python train.py --arch="jasper" --norm="batchnorm" --depths=[3, 3, 3] --kernel_size=9 --stem="single" --lr=0.0018 --precondition_frequency=32 --one_sided=false --adamw_lr_other_params=0.0023 --grad_clip=5.0 --steps=15500 --batch_size=256 --lr_schedule="step"
Rows from block 5 of a small audio frame classifier, named by matrix and row number. Rows with one number belong to one channel. Each number is 128 + 32 x the weight over its row's rms, rounded and kept within 0 to 255. All counts start at 0. Numbers have three digits each. After the name is the row's rms in percent of the matrix's.
After each channel's rows are labels from the 100 clips, of 14848, where the channel reaches its highest value: "strongest on" is what is common among them. Only what is clearly more common there than usual is listed. The data: songs of 200 made-up bird species, synthesised, often over outdoor noise. In brackets: how many of the 100.
# convs0: first width-9 conv (model.blocks.5.convs.0.weight, 128x128x9, each kernel summed), inputs 0-63
# convs1: second width-9 conv (model.blocks.5.convs.1.weight, 128x128x9, transposed, each kernel summed), outputs 0-63

convs0.121 093:129155133124117099091123090166132143115159141099089142153146120156119122127089105119041129054105137131120160092088097162106081162126139189143089171077139078155151077196132177101085083162117105
convs1.121 091:126121151096096109161109147098121132073157122106143143104092167101207135144081106153150111146114127124075133151134179118140064095137103085056112066154133089086172136182105177081157117135094156
strongest on: dip (66); warble (64); first syllable: dip (63); first syllable: warble (34)

convs0.42 103:065163068144089164165132213105127170105109141138045122140081087132127099096120134093113132131120085183154107107158103051120132153078188136131127139106172144108105211137199090157108141126137126
convs1.42 102:138131146147083180105174130132148141060089117104142156154114144079127117118137124102151125084172136105181207086157130079145159135165120094152110108154169114128163138082125114216109091140144109
strongest on: click (65); upsweep (45); first syllable: steady whistle (39)

convs0.107 093:073104156145126103078134095137145126123151119105147110169102137034101164100094175116087115057104182105119085077119113142116082183096054153124152133100110141100087147124142176133113140105097133
convs1.107 098:158141211124127107124167098193111108146078140172162181113107121114122105159159111174126071148178100142156094120115164118161131158160040201100144110134125141180141117082150116188161119108136158
strongest on: low song (96); upsweep (78); first syllable: upsweep (77)

convs0.71 094:099146053125143105173145164074073138137102128115050098154102117122176096108137154120122156151152102156139085081086103147141124156059180117094137131101141153116123128111167147153123169083122107
convs1.71 092:137134163079165120113123115125170116121120130154173074178126120141144148133102115137129129141123073120148090117092151173141149146117014109141179149113156116111159130109095137143102145045176131
strongest on: dip (99); pitch: middle (96); first syllable: upsweep (57); first syllable: dip (41)

convs0.111 093:114142116178134090143089135134118172193099105092154114054106166121091111134093125180151129083109092161148128144125116142137121077140159156112183118137129132067136162187132113066137115184133065
convs1.111 087:162131138150104110157163163120174167103123109110108103115055090087154169145122154141144134116073128113107134082081092142200139161102131143128154104073148096164107150112115158130155103126112137
strongest on: high song (57); steady whistle (56); downsweep (55)

convs0.126 121:146152113173118151119125128122105174112146157078127098105101103092139090134099116107104156165120111150170122118159108247054152132134075136123133172067118152037137116193161047142099116140162169
convs1.126 110:171160111137057072184108113104135110113145131120088091106142166087134095157089113136147149136107116119142084149108114123115154095082106106124093163188089139153126143171088194149077136132072095
strongest on: steady whistle (88); downsweep (83); first syllable: steady whistle (62)

convs0.79 087:095087135126107110111104105079100113129143161140139103125143116100135152100150156136086114119137084116136124147200186095159071119162171190096097126064116104115174099141159086181124081124157126
convs1.79 086:134196105151099154132168176109173074070098163125146109122188078144138098183116109133113090138126158153133154146085162143181123130126120082117085065161111139166114159139149127122187092189144104
strongest on: buzz (76); first syllable: buzz (71)

convs0.116 099:066153080162174173125080058094128110134094096111096096154144089092110134141080148140084136132136091145106151159083126085135119115131115140107103108102125081093115145112173167096103169178255067
convs1.116 089:159170088091209101132139174095119136116146154131109113182092104142175169144150154137101115128167143103109059146086086118106159140128164130118183109186185148178107100107150103134061113133144097
strongest on: high song (59)

convs0.122 095:123170058136142114120154120087078096094087054123161121143089104085134131088142153125095070104149094138089099127139121175101165160140106102119110150124141071143110161142131078103118124166041160
convs1.122 098:107130084181184123126098167146092150149112140177104107041086112114178139076182125180159149120132137158078108095104076146068121153130080157163118140120106126126082120149160144128119173103147121
strongest on: fast repeats (72); arch (63); pitch: high (51); click (50)

convs0.6 108:143107165135086058148091122122142120143141107128102112087107117108158060107113134126153133066155138135146101148149157153077131111151121091087130117139111098137104126132109096079120065127153200
convs1.6 110:077174109116180109108136120148168150127147144148110120152121151062135086124206132106099142080136092124137110159088132088181136195090112149130203132088098133105145166135095089119153144099060130
strongest on: high song (92); dip (86); first syllable: dip (73)

convs0.69 089:113132077197148117129179113114096124102109151065120097117094086141132106119127130178113130187107092065095155139149154106165104137115163150127119215084085166114060125092090108140109081112122126
convs1.69 102:103168143117119096152104175146146142104116112169125107168164165113132162138153154176164172150105122111127118119154136135122131145056089162136151044123187167107172102164133150087199178094170119
strongest on: dip (98); high song (66); first syllable: downsweep (44)

convs0.96 093:130076154095109093144098151093129093089166092161124155135146109084117156131087114105087115205055118118107124140126135118087084094111081151117140119146142135069141121118102102085088097109115096
convs1.96 087:146128160128130141091099172122125106149151117110159111147147108122133147108041134146095136106118156130075114146132108096079162174083146138112108089139125120130114059131173145091120095178115135
strongest on: downsweep (91); steady whistle (59); first syllable: downsweep (54)

convs0.88 098:142145104081139096111166140155125124136140154099145068150132118118119165164097149078108175197103113099097165122101164195117137118148113127068116123193120150057164150127129145131117090149087085
convs1.88 105:142108118112142106130172071132136094111163130119219098157124173127166133131117152135092120129084099089116142135134110180117194138104133146103117078197144098167128121133160157146061133156130105
strongest on: downsweep (100); first syllable: downsweep (92); arch (62); pitch: high (60)

convs0.10 090:172155064217106140169122165112124187140096121069123117151135119087111138088123131143107148115132127145128098109127047126077100150134143145150117143105088127091172096103149129138105100132133143
convs1.10 097:143145150093161109182193106140101128098127113096185183169124148116141146170102158157186110087154171143161108167089186102193139095120132111207100099145092088133137155090150149076119187161163080
strongest on: rich in harmonics (67); arch (64); pitch: high (51); first syllable: arch (31)

convs0.70 091:138135125138135096082138132100122075087145082122157109112116121115171184128115113095108095160145084111166165105160090105118109096098105129132144083088140130124046146053132119090078126145091088
convs1.70 098:066063150185136103105127134097154126100120146117183118137134149115089091104131074157098162183126113134156101118160140097120167188097181162070141124080119110123118204094133120119086131138101116
strongest on: pitch: low (77); steady whistle (71); first syllable: steady whistle (61)

convs0.33 118:146148090148084142151164122092107109161107185178152116164058130095120091113108127171133136125124120149110186147120198132125137108252106144088137099215114107142098112056157132119123138097140114
convs1.33 104:200108187151148149189113151148142129199124097158118077082117124206162162110094152206125114117119102082160188122116109179134121084111111179167130123119128087051126101091135123095139114153119219
strongest on: high song (97); first syllable: steady whistle (53); first syllable: warble (44)

convs0.50 109:109082136083157072129138189083182124117116153138143147078116119116080144143154103108125194111132131093154144134122208128141108085125135171086114121149079091151188091070110121154118123097098135
convs1.50 113:142122149139121128162086076085095103140148148101144132094149142114178135107099010177138108082190153114146132154136078136140105126101126128144164090150092163123100064153182051126097163145110107
strongest on: downsweep (84); fast repeats (76); arch (72); first syllable: downsweep (58)

convs0.59 101:113111109093068075090154154089153106123148100130057139120107142138091101083088123095150128182104127154130150116086131144176122140132106125113165172092099150114121077205115204091082132120070137
convs1.59 091:083115136180160146163137075132125079173149097149097169135131149183194122172127126080097119153103177115179123196130060149059114110110116122130092108119147110128154120136124180141158066105127064
strongest on: steady whistle (90); warble (77); first syllable: warble (59)

convs0.57 105:113109105076124064091096076096132079086092166164113114129132167121169091116141134171125136113094150105124138091144149135108133096082116084130146099174145102124103187107160181131134098084133121
convs1.57 124:114152181127126164139079112083159166122117140140180118157194142130052126128122121112067100188122033131101232145126124193174164120097158091098129159114107107128137121125106152091070119138152140
strongest on: fast repeats (90); buzz (87); first syllable: buzz (86); warble (53)

convs0.4 103:166142142101149194114094101146118248157087148141174071138192107124079147135172134133121121155121133127123121101107105108161122107111115147096123113124091117164056101125141183079140170081091123
convs1.4 098:126119065141138154138128135127160110088137147141161163154157178122144120091145130159060116128134147181114148105132184150132100108136158130134179154124144131115147080176137097148106149195181101
strongest on: pitch: middle (71); buzz (57); first syllable: buzz (55); warble (51)

convs0.47 087:166151130146184161084070143162170082136137141156039097135098060112061128101144151090114191175127122150122120155208127112114165135141183155112128161128157131126154115075126105174136159146162106
convs1.47 097:175157178112125124124129087153164116128112102102117100132118167111144154072118210168159140164133128167091138156176109128093152180194187144072157168105131109118164160173143113086123106154108109
strongest on: low song (71); warble (64); first syllable: steady whistle (43); first syllable: warble (41)

convs0.43 085:072105121153152143122151140193117069151132169144152144154075091148118172086119121088140166164082143081164142136174157126038152062148137172095116121123140157122082092119109147102090144145111129
convs1.43 092:154101110087133067083142154123106137179154064138159138145097134149153162082072130181159157048093130169133123140145182143135093145185153140140130146146089140150090150073134120119099122107174102
strongest on: harsh note (100); first syllable: harsh note (58)

convs0.61 120:107109170107136081112094167089174175071142104110041119137091158132176095129198062135172139123128163148141149074096103125118141111108102090121147156153140111122139135132157147161122131163130085
convs1.61 109:103159164117122175139099083095096146091102143157089167159137148158143167170120186139114097187150168101102141144186076103118152147125163086111119101167107169151143132138093113152120148163128114
strongest on: downsweep (79); first syllable: downsweep (72); fast repeats (70); steady whistle (54)

convs0.17 107:091079101126145093109123138099125122057088144123102085126105147106104152072151077143117123194111178111119092118061122146116159171126138127136128153148136087128065168108172171181098096077101065
convs1.17 109:087089078151114128110122108172128152125208091148136127107155085095116145126172211102136099175131153141081172082134094124132133139128139102129085072147137076131097136143163107127132190144150131
strongest on: rich in harmonics (86); steady whistle (78); first syllable: steady whistle (57)

convs0.5 123:124085118179119156128129107152154120119146062121116126222147152161134076082172152143135115087096121159165121142145071175199126115086091128128159170135185154143106089155191121161151102097131138
convs1.5 116:123145124112090136145139163116115146123147126058102152109173073084133165088125145113118173148144150158167107163187125142112121135104135111176130170155164114163085138068180198121146088086123143
strongest on: click (99); pitch: middle (71); fast repeats (54); steady whistle (54)

convs0.106 093:121114103162062146117195131090113089092164167131133128102112106139071070133107124157137104144065123118181080118123153100123150090185112147109096155063112179106106084115150107126074078135126107
convs1.106 088:129206137141178088167152086116077164095090114116125090171134134084175149151122103142151087157099138174084089102152137069133106146131147141103103083148074157152093181073095179071172114136070177
strongest on: downsweep (71); steady whistle (57); first syllable: downsweep (55)

convs0.93 101:096114102132120143112123107120166099113091108081136150164088085167145167086140144141217116122136098140117129158192130142088061106136117155136088097066139142154084150116084150097079101186120106
convs1.93 108:157109098122159107115136137101120114094161172129086093154110126089113114129124196163164212131083120142075213124095162115131097113156143095094117101136084109114112123116157109156106100143127065
strongest on: steady whistle (87); first syllable: steady whistle (53)

convs0.40 103:143124091153093135160175091069116138128163195197095138107097067164092075131112106108121131084163084120109155125127088122149118089165068093113090118136116167065110162193093112164107121176073136
convs1.40 094:093170114126118151162128127131182155135131130189133119111119130136174171071125155160115113141148143147145184087156133127118120164222142172095108121164149099141108086199154170079114148112101120
strongest on: steady whistle (91); downsweep (85)

convs0.104 106:102124157133101085117097092110210137147077177149052138155083146127090093126151109125116112181087102122132162069110121130118131098112106105130088072174204166091126167109117161119114078126111129
convs1.104 091:121124152100158117112154141181116204077103120144152114150091125058140136152140146115065119193099106099109138104189098149112111122111181148116129113073162160199136128113129122126080189153151220
strongest on: steady whistle (51); warble (44); first syllable: warble (30)

convs0.127 085:054182125181112113173090094108097095129161150123142103075096086128140116141174154074126119086124152089126121050107119070137186096161120146101124113095132137136097097156097108111123116092155112
convs1.127 097:176131106171141136128165079161158143151082173147188077092136135101145110163094142164123121083102142099116145115129164122138207204143128047101183124119145174136093100086119089149116088116111097
strongest on: harsh note (100); first syllable: harsh note (47); first syllable: warble (38)

convs0.80 078:174128197158171186122093103144153157081109176105127070159143133122096128141143174102089127158117092140116094134153134150087131123163145146126142136125091176089158152133091167145119130175120161
convs1.80 091:149126140099157108123140131066123136123162101088146091125121155098127169152096149124218132159100148132110090088083172075113149109176099081119136132133120071081173077052160118069132122133138163
strongest on: dip (71); steady whistle (67); first syllable: dip (51)

convs0.28 102:146142130139087164139085128096153117116140126101109095162137109133119134105135142145111159088135055088151139113118164132170142091155074141109123126186107037199086147164074119102122133140064127
convs1.28 102:137094127123090147153141166114099094123105123141149059100132157087185063153116128157061145101098135143175104139113174114133169160143133158106085125101116190087121126109151128130064071106195072
strongest on: upsweep (70); first syllable: upsweep (68); dip (67); first syllable: buzz (29)

convs0.90 105:107119140136082129181093110155108120122120176157162135125124141106086086116110145198111085135134083135097125115100117071163074143119108158061145109118091097158159121068112156078069127139131131
convs1.90 094:123147100133108206145129123103136132128122113172106181176128183165148109124163064125062196148168161130109156145091140109101010122087117187155127127123083116088127139160128081171082089123152105
strongest on: warble (99); harsh note (54); first syllable: warble (46); first syllable: dip (40)

convs0.24 087:072097100045136192134124093073165123172116144071139162145080098127154126074157081099154109071082145104101096096080129112095067132105176119074151169150134104154141154093145092085129136068104087
convs1.24 108:144153197137127091145070142114083156177092111149119132137078139165059097083152094104162156132120142169119184138110172159115039196067119106150133095181087086154149171111173130095121128143122170
strongest on: dip (94); pitch: middle (87); steady whistle (72); first syllable: dip (68)

convs0.101 133:141142177173109102129102099143122144152085100129096148136103121143093129109147255115113093128117073157148063131089132118179115117151114074135112099171172163091158143141137155181126081113122109
convs1.101 116:092140108124132131125102100161117203138189102128109133166166121122161167139128059081102153112059172077148117141119146097145096144131182124212094130113125099180125112149137138228155129104158152
strongest on: click (100); fast repeats (93); first syllable: click (67); arch (51)

convs0.120 092:113080110084172134123085213107116098117122135154087172114220120104124137112098112126152132112137080161114113101131154121154121134090099128137104143147079158098175133101130062079103157117105082
convs1.120 094:090155122086136150102117067110130095068128070113161158136151091140179103159114118132130130176142131129120083139152137061124121142130123133145125099149119097104158109146139194143116191150135108
strongest on: pitch: middle (100); buzz (94); first syllable: buzz (67); rich in harmonics (66)

convs0.113 100:106167127112106146086146106121162133121140070168113154140142144117160135128171139180142146083089127144164108133117164135112161139136177135126103145112153145142123070155139099126097141128106070
convs1.113 101:168119135132185133165098167170029177081152144125109083151124143186119138112085116146107123149087135128134117157098177150142123135163176130133180137157113103130119116148136111079156165122160093
strongest on: dip (91); first syllable: dip (82); steady whistle (76)

convs0.31 118:133159096132137130133135117135152131061115084150126151142089141107131137123145133072053065202115063154102066115147086101069101159147104171074102148183122148134120108141104175133154157232104111
convs1.31 113:137112157147085136144092189074089161133140176123123156129125132195123133072048119116159123122086109066127090100099043149136113114099144176107144101091138111100129090136107145145181073115133114
strongest on: buzz (47); first syllable: buzz (34)

convs0.64 109:154166080088115111131118132133093114105111116129207154131162096151081152118165113175157105090150144097130089082113118098077170087171092142118095097123148109065155136051150117099116178166105111
convs1.64 098:109095073148108155132086135157155127029133160199183156113089163112093101182139107092144093102162140106111124089115092127174104078180142178145128103131147173135103083125126171093162157149143137
strongest on: harsh note (100); first syllable: harsh note (85); pitch: low (76)

convs0.94 103:118158054107062169122093134208137078126116090096090162153171120107112110177116133184107162064162068126159136103101201121135177140117145107143139119082159099126101132157137103107114147166130116
convs1.94 093:131138154121127088163150142125138129122176133082166121093110156150158103175111142141065112155140158094104184123181110048149239124095146101106155182140138178176180205181141128132103050108106119
strongest on: upsweep (100); first syllable: upsweep (72); steady whistle (64)

convs0.9 140:113127162147130113100106154150110111130128105141132115173139117110157167123121130082168166111159189132162126173114135124122119129110108127200088083210120122150129166147144181126121151111124130
convs1.9 111:138136133131095148150095106120177122111161106186141085122085100084058084176130173181116186130166151151124119102140103103132123105152167123111109132102125091084048142133058151128139096142123090
strongest on: fast repeats (100); buzz (91); arch (81); first syllable: buzz (74)

convs0.39 108:130074141105151166110152094068147113162144130118139143159101062138135191071131211157134173057106116123125137154072174124095129073144105169155110127116150099145165115102154103136089071082113121
convs1.39 099:124144111148123107085068129093120152103170147176088131156153137139176141145098200109217141175135138175098114104163101087131107173120146102140099094130128094095148116148197140113121130142120148
strongest on: harsh note (76); first syllable: harsh note (39)

convs0.92 095:107132171088078134095083129139082193140148116092138130180112139204081111120130164121121136122104119052101118135137116117143162100130114085092119080074184137104097158091166110107131117140128169
convs1.92 100:146206188146127128091055166117121140110125213123111146158081113109142080109089119116124126150130081105170141162113141142081091146127123054108193119175183209145094087115067101089095098111100159
strongest on: rich in harmonics (80); buzz (77); first syllable: buzz (61); dip (51)

convs0.56 098:164077093091204119161117143165116147121114092209142152131195097144051166099157096162101177135103148174143103139119118104148162157164083125117148121133107109146109160108100079126095119111092116
convs1.56 077:207141151125113172098153160089114164119089125155186125176152103123135133143093113146142170102116173166083144124115121185126125095103168137095058142188136154112099151077083182157155143101116095
strongest on: buzz (88); pitch: middle (61); warble (59); first syllable: buzz (55)

convs0.2 099:137140095160124111091115131145144132098154159085141113106077118106146093104104101121165145148149057122088100131142065205112134107124107149088105117145114127100053094074113090070094130146131095
convs1.2 099:130152085115145101160177083170130087098172122140206185169105143084154151122122109107125124057183169174136134183174112115101129131145153092138151100121112101155146098110140199065118129112098123
strongest on: arch (99); first syllable: arch (61); high song (56)

convs0.99 095:122161133090083112128186119059120135203056085143101103151129161093114159124083089090082091078115096159184160103145161170117122151082186114073163138153154092121105150134162164172111144169092130
convs1.99 085:134113117184149147122144123126121140142063133134132108173173176105149079142115113102121096135114111115107158071128196097192104098065074076159165102172146115075086150123127114169094131127133172
strongest on: upsweep (86); rich in harmonics (69); first syllable: upsweep (64)

convs0.27 097:119113142081147130152144098187065113188095125154179152142101155153110147105071138118129116109092109128077111139120183168143142116125116144118157106082188128103146078079130093093156150103125101
convs1.27 087:147167124101118090156080216139197138181136104148108160134120187140104157130127151146078127175120073127080136158153127219090094136103145090120117126159142145125089154134115143087088116088077067
strongest on: steady whistle (77); first syllable: steady whistle (74)

convs0.98 091:153134159062146129128098137107089117087107080161144150111135132101170166136091118150153160145084125072151120105104124064144178142158103141147212095161154119117117127112068137109098091145126112
convs1.98 088:161152130174089123170089137133114124118150115133100194162135057153149140093125118130187151066104153133120135088101136133150145141124173105086156118187202196071060081185169131121109046164153099
strongest on: buzz (80); first syllable: buzz (76)

convs0.105 102:113121133191113154128077117100093255117152169101109099188088150174130123091118121154139109110142148088115113152079176087157122142152096115105124125126168165093100126150141057118153140128115107
convs1.105 094:112148141120081147153118120119174041145085126089150094121117092125162139081112115133103105136150076123105114177131086117143168097150099133122147106098128131128060078153152142094188112129116129
strongest on: buzz (100); fast repeats (81); arch (75); first syllable: buzz (63)

convs0.45 102:171156157123137135068184154121134106148120077108136135120138144093170156080136181172115148137110099159118112131182086133100114057107134148101123133140194156158136140082138178076089161104112142
convs1.45 105:098063096096128093072121122103176188103145116133110121115173074167127100078188126082143130135117122136124144096135093114097156145094158174122131150076168117145147132137154104084115140129134116
strongest on: pitch: middle (85); downsweep (62); first syllable: downsweep (61); dip (44)

convs0.22 095:124098128111132138141136110138095107165090134085113088134137154105107088137095126178109108111097142145196081088082122135119124102133159091104107235143110099186123062109127088119091147154113154
convs1.22 111:154167145123140081140121192159137118093112136173108176122122111097115159164157065139102084136120169133113126137110204121184065121145132097202136164137116114075153126134146167122128150160122124
strongest on: dip (84); buzz (53); first syllable: buzz (53); high song (50)

convs0.117 094:141086140171140155181126157104098122146121194139128096080123127122151095092186131123098186090108092106113112056079130110155101088192061130125114118139125108080109108029126116101091127098080129
convs1.117 092:083109113090145097091162126165135156120139119143086093139133192080180191147116142125124145102156139217172067138122102098123151095172178163146117151114118139138137155115103157113079124127173172
strongest on: warble (88); first syllable: warble (77)

convs0.62 105:152135106111123165113158092084122150139108108102120119130114112135115098115082150082140143148081118153115108114086130183137090129146110148084111192154198114149110065118142112091065177115128148
convs1.62 107:132080093114081070168133137085093115135144160119132128093139155200137161091086145180119143080097055120142115148099096131188092114098144149080082092165150168149137095127141105140126106176108096
strongest on: high song (100); arch (67)

convs0.12 100:116097133070114120137140095104134145126130180106096147144120110138153076107111106179074124177092094076099129103113117077136096221117072110168131130135127109140110187127109114126040165093094079
convs1.12 111:095175177134105133107136219115100136137167152152131168122113108100166188110205129109124147152070133113063159136140148107126113094111143158098125107151176106117087139112163181148106141183111124
strongest on: low song (99); fast repeats (59); buzz (56); first syllable: buzz (37)

convs0.23 126:144181144107170045069061086100115125170123147140114126111120096142117140129153154106169134085122193105120157109173118072092147123107129070115151127164126095119128149163207131154065106132152120
convs1.23 123:114111125106111193158097126122086102140132158178116110124106107121098103161159027077172166134118140102106173144124126126123127048127159105152141123081132146089116103110188173145098052169100197
strongest on: fast repeats (90); warble (83); high song (63); dip (61)

convs0.58 102:110156128196154158152162100150122116104075169118143151099128092163138162136129111108126110175089100122105158149148136184127128057097175125104095077139103140121160175123183135225114056086111124
convs1.58 118:120101140136109103119140087111158134098148119127159118152105174152159112194074151170147154082061155158115149132135149096086134162095141107121129133121088099136167115116115065240094167160139083
strongest on: harsh note (89); first syllable: harsh note (48)

convs0.21 107:124115197133139137126155161073145060161099155153153103132135134115138115122098174164123130071126166166098117112131140148145152097116068130143111150166122104167141146123116193102152050079140176
convs1.21 092:116147147101101080117142110091079182168174106195147109115175159102073113173187178130076135163106109095162124105163099138161175130147152151162145104091078097134125072080163145103126102203128137
strongest on: downsweep (65); high song (58)

convs0.1 109:156114141099182112145154093074078163172215161137142049100172111145187115154109111159037173133107095120106176148095136140104099110118120119146137164133146138162108100074212138078110086110115126
convs1.1 103:076116113098109160088094150104138119123152100152109128127118111126143124057129058116152143123065072088208170130045134143138136090167176111119116137168145158066137131115144140063137139129101158
strongest on: fast repeats (91); warble (63); buzz (54); first syllable: buzz (43)

convs0.14 084:109136063168136096122156095067130129100125090138144068133128121102110100123080112056140108133154130144136095154122090145125165205082077167105104079131089109128168136139130084149074089155103092
convs1.14 092:151140104155163121202186136101116152164122123144139080133123216136137155110089166130084076136097122166094176125122102192124195063088135126096130181132079150149154088144157147096084136131138141
strongest on: steady whistle (99); first syllable: steady whistle (59)

convs0.97 094:144106134076093060135116121135112106148110142101136151098155112125156062113159088135091150116175060111109070125119165138120110122100149126096131087149132150140102077046145097051065100107090143
convs1.97 111:117178100095119086107106103149135119113155146127094153151108099139177119039153155030152114103191159163138168105115123069113112146162142123144107108144137108149139097170153106163170086161096136
strongest on: warble (61); first syllable: warble (42)

convs0.49 094:123159129150114113117110165146098160141103140112118147074073099159175162094094201142117224125131124161214149158103122088134134096093138140086131169157143085143050166156085109108112118087137109
convs1.49 099:177085165143133158157108112109062126149158118118115155101145113121163113145098104218126093157118144069096170149086171089162137174108136199099095132074093139145106137092132115103137131081131124
strongest on: harsh note (96); dip (45)

convs0.123 083:157141077167162102169093128126111104098115092129119138151073150120106104109109099091084155126142158116106155120055107131149144108119105125072168105101150102115059154087073200162085099114095109
convs1.123 097:116094155117161153098123124117120129073166148167177164161111148116135094163091210170172204120108107124097133123152124114162119090162044165137117139184151072098118130124157114121112128142172182
strongest on: low song (100); upsweep (76); first syllable: dip (48)

convs0.35 086:134133131154121144160168100196178125136089108093086137118127139115125152142105123138142150144114086071055171110091088116150156131137139133142146125116123110180133064154111141116096069122110147
convs1.35 077:160142102082111062150155148156141180118129111171152120100065165166106080140133107111109158152067127126131139156074121145119132128108121046097168159096199092109111152118125159152114143155129163
strongest on: dip (87); downsweep (62); first syllable: dip (53)

convs0.119 090:058140168131142145094093093115089152147133121088086101126135112117151072144126136149146133162103098156131079101165115120137135093072148138073149172146121132132139099063141165211144160181130132
convs1.119 086:068112130136110074093121122125092126142133122135090180139119123113146165156141125124114132138120137134141141060193111170153123170100128142130088102121074104074100130094116099122128069172123122
strongest on: steady whistle (98); first syllable: steady whistle (83)

convs0.125 117:099075105071129150081140081090109223091072112133108171169129177128134132170070136220126131110105160157172130121101123116097138128097175071111135123111163143111153123176134094132149079155121133
convs1.125 111:149141150143132130095086148192147164131164125098131148065128145156111117147126142128076148121091107138139097158119117104094121168091080143116155096090149119158085060131137152094085133066126059
strongest on: buzz (89); dip (86); first syllable: buzz (81); warble (48)

convs0.82 096:086203078128167196095105138071140156145163110107139097194092133165124153096168111126139153170107130091088135114117149139111122134066122097119090111100111146145124121092081166108054080174198103
convs1.82 086:090174071090147131100082158090096154130146123117119096130165103079091210164095143168130121141105129104129165186137141095113140127078106080093103098134109125174162149079109159083089129155109137
strongest on: arch (71); first syllable: upsweep (33); first syllable: dip (30)

convs0.55 090:146188081147113110130161145124199084126121116118135121082098114137127089148089048154075144136074132202148089078074122131125145129085111106070118131176147115112101140107172151186092154091141113
convs1.55 100:089080084135126179156137142089149144123133118149113094142109112203149123166096097128159072175154048107145165114112118162130082100130220078130127094109098100105101171109077081230144100108127111
strongest on: high song (100); rich in harmonics (100); arch (93)

convs0.87 103:142192081078157094152108076102098183132124104143114118115114204155097108084146157125114145128093103089146145188179162142138097102165138113043155124085181087112118153091148122111103104162108114
convs1.87 105:160134109088113182097174167100135102131076155104097124137121141103137118113171087108140141147116154158126109133080129122145131177130096078099132135155073045108155238151172160110141110154127160
strongest on: low song (78); dip (74); upsweep (67); first syllable: upsweep (62)

convs0.3 098:095125108071083152133105107115116091110139114146182089148126142123115165101091152206166123086097162147179149110162101133097126137135159104086108147106141142170155124104132104154102138131125121
convs1.3 104:192142130137127098105069126071109148104109157133082127126096124106178080108079124165136176117143102121146120150081139137187024153069169166113101101123120026129133130114117102110083110165161103
strongest on: rich in harmonics (92); harsh note (88)

convs0.53 095:144133099096110143109126198086132116140127164095125093177083132143069154127185095154148122110168067167085163090149142065132137136118108108146144157142136133131071104147090125112151134075100096
convs1.53 098:143121146156136163134080074150099079215155144136094175091080158096129150136113187141170162190156144112087131135138151150137142139119152130125192171137132139169109132087094169089170111147122116
strongest on: high song (64); warble (61); first syllable: steady whistle (49)

convs0.68 100:139138124156188146133101125142118090130138084172092095147164139165150094131096128072061104116119068163118084167110127103108142089122102068150129092090106121160110169100151080118133127161009143
convs1.68 089:090086154180103168144065141138135168093090168155081071153111097117179130090143056095112094098094137154188152052137048090113129127147148168178137089155093150110106053151138165177156101145147102
strongest on: fast repeats (72); first syllable: steady whistle (38)

convs0.60 083:168156127098222082169123160103087116093134107067188137114143137101112164108112076111112142176161110143153130107088065133136169117128107144154093121145149134102135103088165137115112069138135088
convs1.60 078:122144165105073109111161096166153154125160088125189143134108139102105197078115134112087119142130126079101164122178140166143097130158141159152209108104121101115141136132159115110114153098165124
strongest on: dip (59); downsweep (52); first syllable: dip (31)

convs0.48 125:124100118155093153133041190161112114118107150155105096148178134103099110051096159144143112118130109162171128135148143146182099139144137109107131071126139154122106151131137163100073129135147136
convs1.48 120:170137122161134159125121059137095144103179090115152112147130154149160133147133100068074155156138153099126163122056148093106103142208115145134098108088223141114128113077122143155097174143109149
strongest on: rich in harmonics (91); low song (73); arch (51); first syllable: arch (43)

convs0.77 096:125162087066138128157084095089124083124143070165123088110109160110130164123134192102150181101181151162139159092104166139073134135099132075145123193092161099102129132119154097147103174093160096
convs1.77 114:153121162114112167114109115066154147139087181127125139162144095139081143147131134142100144107091026126118140137115185108122165077135118179211119176031170203107155137174121083130104141125153144
strongest on: fast repeats (100); arch (94); pitch: low (92); first syllable: arch (89)

convs0.19 099:165195121172088213128062098147081176085121076112114156178124118091129172101072105153123094141117080069141147149125131117144132112122129099135159170072137110109110180108123096097096120148116089
convs1.19 081:153135152099165214090156131096183113122132130137119105156150105144132155034086137147166104113139121128182157193104075102096131107131147067122100145096134142086076161106182142174103158108125123
strongest on: arch (52); buzz (51); first syllable: upsweep (47); click (45)

convs0.41 094:158167150104113070165092192151122167123148181071131127154151090095106133104113105133097114116143056056173095106069088189134160155141093175127128134104128149051135105071125150104078130103121107
convs1.41 105:140129173104110120119092089163132108091104118171131165147096103119142145152135128112132237084097110132149063098185129108090147172087146126171118145160117154142150153099082029141088202147115194
strongest on: downsweep (100); high song (54); first syllable: harsh note (41)

convs0.89 097:154085103096130107093126157149087088130077151138167138108102130162169096153086085135157130124132101111101112158152152096133114123122143105138162097108130213142166073205109073076131122153116128
convs1.89 085:140136115081124137164150168127097120116209161106082150177127178080192123129122183167125126131160180173044098108153153172095110140174143096189078135130092061102108120086107147084130119149123134
strongest on: steady whistle (89); first syllable: steady whistle (85)